Rows from block 3 of the image encoder, named by matrix and row number. Each number is 128 + 24 x the weight over the matrix's rms, rounded and kept within 0 to 255. All counts start at 0. Numbers have three digits each.
# pw1: token mixer expand (encoder.blocks.3.mixer.pw1.weight, 192x96), inputs 0-47
pw1.0:127124137119088111096143150177147139116141135133144115182102104098102146107128120160113099148122127109128123129142115158156149131094150127135134
pw1.1:145120122123148167109098129124162110095122108126125121128163155109111153147131198179145135102101135093116170116171159173174114115118171129130145
pw1.2:142121128126157130071133122135138158111112170112134083075178146129105113105122109146104123145100128152129107145132163132106143161220127128117077
pw1.3:164143135129138128126133130129161167124136132180129143113092160116144118107138131198162152087136123132059175157161119152133121097136136114132118
pw1.4:105157108129136146144124127144167101117122157122140096131120116069153116138146139173121136125065091114056196148123132122135082099100129143113135
pw1.5:132111147124126151093106165114157121113123103103142126120135158197137107123161148157113109126106136121156107133094051099084140077135146115063107
pw1.6:101115135130079136134149152123121125120149143099132111129106144133159104125140118140161086122166157187099135171134097131164122095133117142140127
pw1.7:126114135111135141117121152123116145171182126151098194165139149134087103129136122126128147123097131130130128152141101128133150130115081129127130
pw1.8:170123158119111085150096204141121116100133148091121134178148132153112130131106147134149103185126109103086128130094120128143096133146090137129163
pw1.9:130102114134128093139105101123125122061154124123127142081171132136140129102082207112123128128137063069173158103127144138130149092128134142155107
pw1.10:140107109146126123093162146139124132087182128133122101115107086164126142143148153115128204192041130155132151142144156128112139133123138147120186
pw1.11:147178146125122111179143116127119119096100132111057130136126059126135139153103140131108166133122130121122134146146125167145121161100145158141126
pw1.12:104099111139120047134119124125109084117157203134099115136137175142168091094106165108130164120135086163128077125097111064133098117123157119123123
pw1.13:117118140054132091124104126169126137131153119118103101137158114107118134095119127131119134126166097110083146115123117126150174154133138143092133
pw1.14:048106118131127125103177114126138137190131178123101127123119142157114121092113133144143106146115149142150166117102101144129147138140114126130137
pw1.15:153133132121115120114112111146165138118139147083134128132133097129163113145111148152129089123153117123153117141159148145181104099073119136113119
pw1.16:165122106109131126138124129147156149119186119132130115132109141151136138102135164181127098142084129068132119100171126130105099135121139116133138
pw1.17:116123141135135133130157131133134121140085144122148125121112186172122120052126138178105138139140125152151130084113126082124136099120154199144186
pw1.18:129070134157129150082121156137137157126085124152121110124110147133129117147125187104106125125129171159136142126178120148128128110123151136144152
pw1.19:126110155108107112133133130074095114137141126118128134163098125137133097146133167114140127129130113133124119151110163103128142129073104121136179
pw1.20:131176119133181124143061085137116116134086133063154091130081080120098136127173117111141132152177121133094113117121178113156129131130100178129125
pw1.21:154131101126160136142129138126115123094128191133090143103176101141134067098130116145130143187113098169074140153127105107082167136103162170110121
pw1.22:136090131114141174123150169134125114120151124113110129126130161141102119139156170146137160112176141094138119141129125127124118131158150104124131
pw1.23:103127153130129114107130123122139123101125121096132142143114073129158135138140157140100159142121124138112132144109129128118106095140169134101171
pw1.24:094127127127142166115134155107135156118064130142127135149108134089103123116123126127157166141094149120123120132116135112138146122173098152167179
pw1.25:122126130149133146137146110136108120121126075140118141126131161104148130132150128131163163148123120119108126138116145071126158112112174115124120
pw1.26:127088115116118122142113145124118148121148115115127155124139115129183183112116145145127133124116100081147113116147134141131190153123140117104134
pw1.27:148122119127113122114129144138137116168117093158098121104098155134073129123062127113139105142121175141133108123130091155169128129095123142116115
pw1.28:131128114124122167147133171100128130160145100109065105089104178085104075117151153058097104107122059137118062164121136126132128120135097141167067
pw1.29:063136128098132169133095149129109127138103107057150122157179139143099133125152150159140073165153127089122134162074118113109129128115131113140125
pw1.30:136137139181091097126140161128149142146104142163135106104143127122138101076128081120107096132139157100094144152126161133127126137175161096144083
pw1.31:121130103143155128158129145133136138074135169118131131094143147129159095156142110056145102113098091161127131125120130111137186088135139143154110
pw1.32:167191106085127202156127114156149128110100150091136123138137138131101139108148118126106144160124098129113126104149132164105137137099162127106144
pw1.33:162126128131103107112143107134145138157104161139128089110128145136134099119132130153103094129140153142120157172086095123153123137169097134115104
pw1.34:092123131095092095142131125117119137187105134084134113159132086155137096125133131116099111110139085086141148098120122128116138112102161127100092
pw1.35:133121127138125147134127123149118122129136118143144111160104163146126126152140131128123123125121148128138128167121144119123105115116133110128075
pw1.36:102138155128139150121119150137144164170170132150150120125115133154134128107088130127109133135149101153117173143153106165121216120151111144163147
pw1.37:161162143105120135103114103116105082117117150118116157153071110119107116159125112135145179132157154124079189114147161155121138134120132147127130
pw1.38:141133142128098101161141132136126130078137098140119141111114110117188138114134130068142140107128129148134113175110111111192102088117086178134092
pw1.39:104183156092179128095141132143145160114135126126162121140131129121133147147110115105092136108145119130143098118090105152115126145126170127124156
pw1.40:114103176179136147076108128125129098139110117162133176144106187105124142127093118170178143097076036124111133132072115145144079115171096140184139
pw1.41:060058131100125110152150091128153179138080094108137125109094150135176147122085130131079162177181097093129157177132136139132131091189130136137107
pw1.42:136114135133130131128113138122125092113126172129116154108178084160124147091118164146120132123118143129114090153108131115090128157132123111157112
pw1.43:128127113146117164102097147114156126159133130166123117147130151131123094152157140152129125102109071106101155130127116130138118104097130178156156
pw1.44:143117129128183081140108132096140121132126067121153120155116093175164120092145158192145132167060163103120119075141144148137124118131143132145158
pw1.45:129118106173102160166161135086097126146138139113110133103149150146122096115121104145082104147161083132127108135179146122101127130084121128144121
pw1.46:126111130120081119105139154126112125101146133148159115166126140142091179132101177156136145129123128145139128151141128135119153151151123158115141
pw1.47:122114162147120112114087125101121140110147155150101079174163110177128109117092132112110147094131134159111149179139107120174134141124149137111127
pw1.48:127122150116099113127135132143098127123103110125119124135134123135104114089080144041164145116130135086121111118130125131118095124134138129171124
pw1.49:091107136140165122092124124110129167164108089139125111142128102143097134098127074129158109153141138127122129162131097174152122140134131108139135
pw1.50:080156109138132127127121149123136113148130136137107147096130129095145155176152137136123097127129164128085125144165187116140146126104156165130101
pw1.51:131107134142142147112085148125155150124144100070138125146126152128148122167148202142145132099130133139151085168140103137081127114144136159123141
pw1.52:145138130060155137122128141108140091086120145133130124161138132144123130094117145141136126123132116129137153120115155086140114135114165142130105
pw1.53:113173117127136148104151119127175143159125122130126064094134085150112125094086089158128182148165066142113161109076102122122096149135092091136121
pw1.54:099154157135082138152108171102181125107139130141164123148132152130106134130144135121102130120137131088147074161142110115147135107140149102150148
pw1.55:169138143135178124192110104135153131218135192118095130134135155129140108107202055146132077113094180125089142142121110115102150087090127162106115
pw1.56:115112161132147122106118102137152131133118137124115130130087136153136116110094132132216175141110184195091126122127149102112131132153132169148106
pw1.57:133138114116132138109154144116140118132095102136068126127131108158149136075109136104161135124128119104121152177128142124152151135140112129123124
pw1.58:134131115109120131127192154122136168135151140130128173125130134087092130128167136170091124120140110119133128120147128154116105138128134126109116
pw1.59:109167129123134189123117160137132110127136117105129122143113117153069124127133092119090142112166068130125102143099112172106134124206140139137112
pw1.60:128128119130144112106121116138140122121136100134126136126107117083136094095128134150133147099127117105130145146126154141115154132137146107112138
pw1.61:171151117079130130152117154148131139158125125120110098123127136128129105137127128137112183118116117109081139191123121121113124124128108082163134
pw1.62:111131128078154177139132121133128134118133143107137096136109115119132151129117116134115104187136130141112142129137109148132138136132118134097164
pw1.63:146175101135145123096104116153123143133102165126161129088113135127164137109137126150087115113116139149133100126119151154127122115104115126157114
pw1.64:127109117154136109089085164165142145137141119139090099132100123149141150104114167131166126133129136127126135146123070155140126128107119135141128
pw1.65:137148099142164132089174160175126133145128145098166108125079123134116152156158130138127143134126114141088176155112123145130114107108132124094166
pw1.66:121119127117135128120140130102155102144128162118104148111118110118129118126129143132166104110134169114121124090109157153157155126115094159065127
pw1.67:139126129111117159160120128157138146153129096095152174137140124186138131115105131108168133104144153135115148166121135128135101120132080125118108
pw1.68:103124087104162116137136155173134152137110151123113141128125129147106135138098136129161115139101113130105102143142109126163150112150119142172068
pw1.69:104112126168124141127111168110134139139122106086136108165148168171085122131134129153127107166136142120111123095096170175131133150156130116124116
pw1.70:117150142138125095161133102145134081138125112111128083139133125096108132135154130153096088103105074126144114105110117082114122120151127152104077
pw1.71:136144139154097107121077110110135178157121118081123099127128115138051129121099113053086136109095119091126113132153167071166126132129124118147143
pw1.72:129110125163082111143136110146129117101093135118159124121087061163109130135129110136133138149157124158078138138137110142165140158110139110134123
pw1.73:141089133123124136126065140122136125067076103134123129157091123153113140125127124138151130114128138131133147136108134111076146113167112148085131
pw1.74:108166113117126126129163129153132124120097144152137134143126132125160149111128126115120148113135105069099151136103117099149152128127100111152131
pw1.75:130145135164100182129198115106089149139127133077142122139110122099144113148144157129118076176104137111121108134141122128114130128108136111141097
pw1.76:148127131145093131110146141171129121148126117122115093132098093096143132128152128127086132087122136083123170119110090107157107113103127104202151
pw1.77:150125132129143147121124083128125147139142162138187141118159121121093128130127143152129113127126139087127173106111131127077078121178145103124092
pw1.78:119109116158119118149103098147120128122109120128135130140116140154170103119137127126121145134152096157162135078104100141125113165133119147105101
pw1.79:152179141122130173124140102159097127101132150111105119085170107102123080180127113129117113115107139035128120141148122143092121121077137124117193
pw1.80:143143146116135119188151155145071149152152136122132134148103139134106172138124125106164111112106124094098117140121114133136130136156140118142157
pw1.81:077135141131106144162150145125121131098113111126154122130164072128133160187136126147122090144126122139103131129125174133106134131089091126111112
pw1.82:170112138125164135154156123137077117126122164119129088139125129150132151111113123128127105112140151144116171131125103144155162161106110117138104
pw1.83:144108112139119097117140127098144160135130123117162115149107095128137126126166118117106126118168081129153133141139136137141128130130121126135132
pw1.84:131099109151129153156107093127150156147130122125127116108136113107146109105131175140087128170109113126151128128137100130162143158114116146127143
pw1.85:129123160091128121103180117157152122136112140135119145117145107144117121117126129135101099125169129134144146128100116095170111128140111118148110
pw1.86:132116179076111125126096164092126112115142082114137147110129127116099120167127118133155078146138067136145157154158132151132116129112150108107103
pw1.87:181168111096133167128131143121136166134187114152109146132097131133167100101176152129133142086127138109094103101121144129116148086087121118162156
pw1.88:138126111120116123140166094144135225096135129122110096122162175115136155103125115130128155158131110107137121167164109135075072085129144129127122
pw1.89:156148132106075088146101124134129166126134077138096110124132124112114148149131148127152116093122118143133144137146141132124123083090136133110116
pw1.90:129127148118105148188130156108119198102114130128128144145119085084138112119140136123112129090112126106137116161118088132093112138088157120137108
pw1.91:124116116144123163161133120143114143162130149145140147132140129129143129161093134147154162133127147126118120124136133121112116101099133144117108
pw1.92:115126115103135126139131151148113132130127134122096143133130097133132110116158145117127109122130122159152127148156123127128140126113128141135156
pw1.93:174156202143117157119153134147175123072128105149123141073139153083174097105146149125159104129131131147071122180112069188104160104133064128066098
pw1.94:129150161111108142133151143124100105115127133096143150203110114093132130148111146110162134104111130119133117150163098152110114118128119135174137
pw1.95:122175183125102178112128196136181146116178113119122123155162133125132099127150056127132192107108100134143118097110104089148078151119169160100099
pw1.96:144128214069130151189105123097121145128097111126121105143100116146139129120109121116155135152139130123109181152192123143094074141184139154239183
pw1.97:157120103099173073176108080090144119132147131162115103114173164121167149104168105128123154087085121131129134127135123075119116132128128185111087
pw1.98:127146139114077110133099148134137165149114131124157104122131127121117117105126159151070112108142123167134120129133141134115131130100129139142121
pw1.99:128127168186148116176125131110151145143127167121116125107075139142133125111098145174141136131094144146169121162098169140164110117132119128149149
pw1.100:108113138113161161132190129117118140184093116140141150131155144122118086176142104139122155119101146099108145155134143150086174143109152137132141
pw1.101:134162127124123135122141121112116113142089114166122172076124128086082108159127151107131130118145135117096118142104123154133110128125118134139100
pw1.102:094141084121128130141084119114097113140112133177085115126119148123121148143165134116091143138151151124165142115110125103143127163132147172117108
pw1.103:140094129149115149101128137190125109072130120157095109124145093129117121115114157075146148163143123158112136125142170121117136139127128107152117
pw1.104:154131089136099101108165122175113113154078146121077206112089138163035129100109123098132151181092119124134135161136152125125128141097092154118114
pw1.105:139134118152134126140159109121117118128118172112128157137104124156132112184178125112159111111118139113140081126142152128121134118121120143117143
pw1.106:076127134145194133123168127122132128133038138171116121111089143133108090121111114116095094146129172138139110153145123105111120135161108139167186
pw1.107:099126108155131130102107178134145124129122173136116139120145151135104148133125135128160091121153124115096137139137100118127102204118119116160131
pw1.108:114150120135174076163122140131100143118161168117106109132178126133119114132091127120129114182126111123107101092144117132131119134152115105130147
pw1.109:130143094130149144120144113114127130114096148135095162130110121149077130104143118144149111139149135132107127147128130139171138142141167153168109
pw1.110:124121164106132131127143154142135126100113139167126125110138121114114119126111120139102107130155136140144144141104128106120140116131105123130135
pw1.111:103074136117104129112127125139191166139103167133132123156141104150151074195147151146093142167111129148159197151145122109174142150133162177125100
pw1.112:131126129121127126099126144119156139127120135131141099147130127145085122138114149134117109157132160130135131176099102128134134143106138130149117
pw1.113:123127146125146132176131107129069112127130102070121127097119092089153161085152105107145111142150161091136100115173148080127119123104167130118145
pw1.114:153152117108109101108138136101114097128100161134111120112091126134116105145138159131177144151151158127128161152138143144149179091121144123095131
pw1.115:127153124144112160141125132142110140096140102113157109118113122120148126113128140120139098107149123129159149105074134125078103127137120138124102
pw1.116:135151135134139150131132140114132085166103183129133115129154135159116122162124096117158114117137083105129119152147118109121105125069128121134134
pw1.117:077131126103106124122127093091130121117116127129125088161138094137142156128121159147142121126127114147174098093115152120134131089116183122099149
pw1.118:118134124109167142127145101115114157139132128135128144147128129155094144099086120128148137133118121122082088148118097135161128115126088128134131
pw1.119:139120164112117110146103121091139156177112159123128130166126103177154111101167114143140077108151097129042175192156121114124101112113101199146150
pw1.120:155158128127173130106128139134154110135142161131128141146145129108118116165074119140085126140143094144114116109123126106141120142125136154165127
pw1.121:142125202062113112127162154117178141120165136141134106116092189137073096070147160104152096143133107098110160135107119152084103149147126188123111
pw1.122:101118147087139136137164100141116135132126126112148153094095115078148152114140131109130132079109110126131155132141167116131097149136161120100117
pw1.123:117168128121152130098103111123142128119125131116155141093128185101093086127115085112151127116125120096149160135112128118136164174131181143153122
pw1.124:129118127120099122083094132141130133161111123073139113094098105164125136136116130167119131123147141090129109139128178180122093129133148118125103
pw1.125:118139098149123082142133119129182069126106162151115138113111139127125132103127153131090133136087116118112120154091097096170145126165148129129112
pw1.126:127145148110124192133156106163102144096156133166128130121104153134124072093163109142136154153088116121128129101126123158113118129140115127150069
pw1.127:159170167151126149092153134151113164128127145153067113122101191115095129143153155097051198167127109111129165139103166079130128099137147104137121
pw1.128:160161145104118125160101156128126128084169119122113122131146167152081120119150158133098112161115134092125113127130095126142160148201112127180109
pw1.129:160148128124092146130130117152124128145101102156118154178109142119136150156119075113151095135169134142107143150098154156111135114116131141126130
pw1.130:159123131174120123132129144133108142109105136099115093104139109158138158119119139126103150113142144121109177125144161125085154146124080114124105
pw1.131:126121127109194151144131151137145122119097127113139151138136125141143124179143100154122084140132143110128156120121159088123133145157104157155123
pw1.132:124110140106129148133118124125147113151089183108128081093105121118136114116158104144123129152117128117107130100063181095101123169135099156115130
pw1.133:184133103125131131128152107129131106132107150141119131147120098086128093118143105165083120124147120122112110133135107097146115161117183102175106
pw1.134:120130110105122145136111143120108185117096154143138147113123128104104118136101081137117099169097122131132142151113121153152142141136085145164132
pw1.135:096135127107134131116135117117125131102135104159127118140155111140154098117075137140110099106157106132189097129144149148135145130144145149135071
pw1.136:152125117141139138157130131134121152124132116128172138122135123102106132124174162129135127121146129103145122129125120169132080164093109132111142
pw1.137:155137110135150126111102100170148131145149124155121137135103112157150117115125108143122104136121129168124146136167132115139144104141175160139115
pw1.138:117133163102117115134120149123109120139127126105151080128126085127096081128133141157102121114133154153134118142153120156101146168105119096123139
pw1.139:140138122137129124128075132101089116126135140131075077131159133138109128138149140207110085195112135121127113139090095158127165113156109160108093
pw1.140:133136108117148160114097115093105172108126129150127133119124110088096129125135143124138127156127137173083126129125112156162136140158148150139135
pw1.141:136140106139097130107110128129084124156104095181118142132126051125121084116147124112113096124152140122063118127114139139079137139116118131152142
pw1.142:148057123083161129122138114131113134169120134180100116130122161142131122054145158152114123138135080148115168162122165118082157119130106090112120
pw1.143:148146125105129144178088126088162107136181048124081103068135171054069124112142132085151140100110081124129131138162133131144115072104144152165127
pw1.144:125100131128103106167131124126095145114152103105118149126117144137122118121097108118130070127136142112201134132107126142112092113108137118150128
pw1.145:126153185150130176096132113103142140119163115115128104101143118137081184098145124133137088134121146108130152181125130138143092177115133156081159
pw1.146:140109156129143134126144128108126134161151108125111120134135113062051126097111142124105102149085126128118118107138086126142140128114120070129128
pw1.147:125097112128121136128132131116133096104092154120177147118151093091157125136147141127086161094140134135129129123144154137111097123130140148140125
pw1.148:134137114107165162097179126108125125149118139102140098092107137108147097153137140130123151128169124125126088149140201118118121153128159122156131
pw1.149:167138129149136132114132116111079146126102129097150130141148128128113078126149127135105139158135160134133111078152149141127151089125137122162127
pw1.150:088132110117121156145094161129098192135138186115167091077112133117166144122129126141160134130101127111112146147059178093127131104102139157156195
pw1.151:127119143119113139120134152142155134139102145131143127116134121130105136119113139151093090128172129161139143148101131120125143120129109122126124
pw1.152:112140129123127123130167140155133157108075153135139130092111160160122118112116097097133120139140131128181152125126125105154092138150129122154127
pw1.153:154145125096127071138132128105134141098131131162135144106139165116102144148131123044116156113153090103097126121104099127158126162093115164139087
pw1.154:085121145129097129124172100059153157148143105133091134131182124112174143107149097110124170126122112117164097137113105152099131134070140144082128
pw1.155:124157152107120086144139120156113135138114105199144105102178098120182091131122126118112131083179130125070189119114127126135123180169126152120112
pw1.156:122111132094136164177116094132124118111128155118123107146133108120126114127133114126102108104122071100101150154133156121112111095121110147130153
pw1.157:090113138130121122140142133144138107158137104095132115121129113173104141123090122132079125107117116136085167144148156139121146109123105117127117
pw1.158:098163141138152148120110082131162135120114160170140156137127133125138118147107128127147141099100106143149113109079121111122153123133123142123137
pw1.159:148127114117131162130117113143117146147148135140118141129065134123112144084091129129094179175111103141155137115107121097118093176141105125138161
pw1.160:176124118110106100136121129168083170135073177150142117135152132170175075130160110095124125128135112119101177162128127111148087095126108183166131
pw1.161:127156103138128163135127129169142193134147159088153106130171161121122135112161160107128120108134109113110141102114130152140138134177184146172116
pw1.162:119110140131087093141121134082133116101097144096149183144155190132088127134110136077123143190123140113131126125155102118116144094148134178197133
pw1.163:135118107156140117137090113113127140181125120142136120129128110145148094112176129131101093117146177122176148113128136109149140128133173106091086
pw1.164:104178133061113127156145117133115172142119128124143122120129129142232186099160151086151137131126109060082192133111154127136110101104171143080118
pw1.165:086102135147101146175105132115127135163111135125112133131182160187091157088142122178131119167096116108120158106136144121118142162138139157128155
pw1.166:148100140100158118132123129127163143129122120108122144128128155131097105123145119086134088155147139126128139117109146137137127129107138113147132
pw1.167:184130106140105119092122170132142117145092122121114145124102145175112100132133139143153125129126133132156116105140131113128117129106113128143177
pw1.168:114134126121157147142129120087152167102112124134108098109116066103137110123106149130136087137092135060111131157130117170118145143080136128126180
pw1.169:168166136133092107118166115178129146134172102142101131157110120145147099095158100140149118132135155118114120106131096148109104107128154139111084
pw1.170:129128118144171128104175085133156151116125153119146080073066137127143136109163145096122094100159147107135118130147134103208106130109158120093114
pw1.171:113124118192164122179094119103136101116093147118138138119177116111139122124141101156092146142156089154138103119136112131092148149159159128152092
pw1.172:138111123138145121157149129177149129067119072117092129115109144116085142171132160151124134145129136128111154136139111159156117082130134155136123
pw1.173:147154125121147123130113118113109164124139146105075117108155100116152123123131130136126124130161174127127112155133149140127126089074160182138142
pw1.174:098170094154170092179145096141122059113107135112110132076140140144131162088133130119132136138133094058083088086129119102170119133134153158087128
pw1.175:142129183159139102125114136131180144158147161126151137141144129129128128117168180111082102091136146117104124168161114150168154123128116126085148
pw1.176:112125100109141146109111132156146137119124152137125105135078129165164109145137138094158116159091140130136100150131172127162153126125126171188108
pw1.177:157137101096167137125131172125148160126137119176105151128174138124169138127135116132079162066109100131136088115120098128116094140135099138141112
pw1.178:122142109127104147138143172097154098096126147179147160103144145179095131108128127121134125130128122123130161109072165117127151135123158136116124
pw1.179:194131141129144096121096098118128087122142115111172173131092125156146150136153139116128141079183131141119159166062146117113128126133143145130122
pw1.180:142111087123141078076155110141172155111154133156130149160086149108142127140115151130115142148130135194149084145123134144128120078149147156146126
pw1.181:158135128157161138110089118119126077128129142118080128126133094165132116044129092121128157122131122177143132083127116055104126158134138115084127
pw1.182:125122125135168176172156114117093123104094101137123149123118147109101107180132099106105086118101158085129111128130103179060109091069109129199178
pw1.183:152097151089151096136112061178126173171133125157066133138140142105121136147144125130184138115140098104128149151129127130090126138143150121124135
pw1.184:129127145132104112147116117140107153156128132124104110118212106131098148168135155098122142124184130123161120150142186119152124155120131149060100
pw1.185:135130120120096125089133142129146180113116192158145180125130114100133135141176140167144092130124122113137118165121159121057179101146135130110109
pw1.186:128118129119126088161105147139128119124112131127093125152127095097151139106127152121117115126145122145129140096121128126084144099112120127137118
pw1.187:133091129096149114143141122122108137091152127141084189111111117130090146133143159121099161114117199106152109145150113148163067166166148077093084
pw1.188:102129124141111129129121150181123118156125115160098091157133138157117104111126103134124109110155158133128155127142107095161105119142140152135119
pw1.189:140142121136180076127123079123122125119087130159087119113113187149088119148143111128126127144103148125108165156116139097167117103150127138147127
pw1.190:128136162120125140117125120108061165126080128132105137120082113133109091071115134133150110147186101116096146149122130129134087120119124116164115
pw1.191:119147125125171127123112132164112128095132123135094149128148187128114116118143149106124137149134102123107146145141156114114114148134122153164110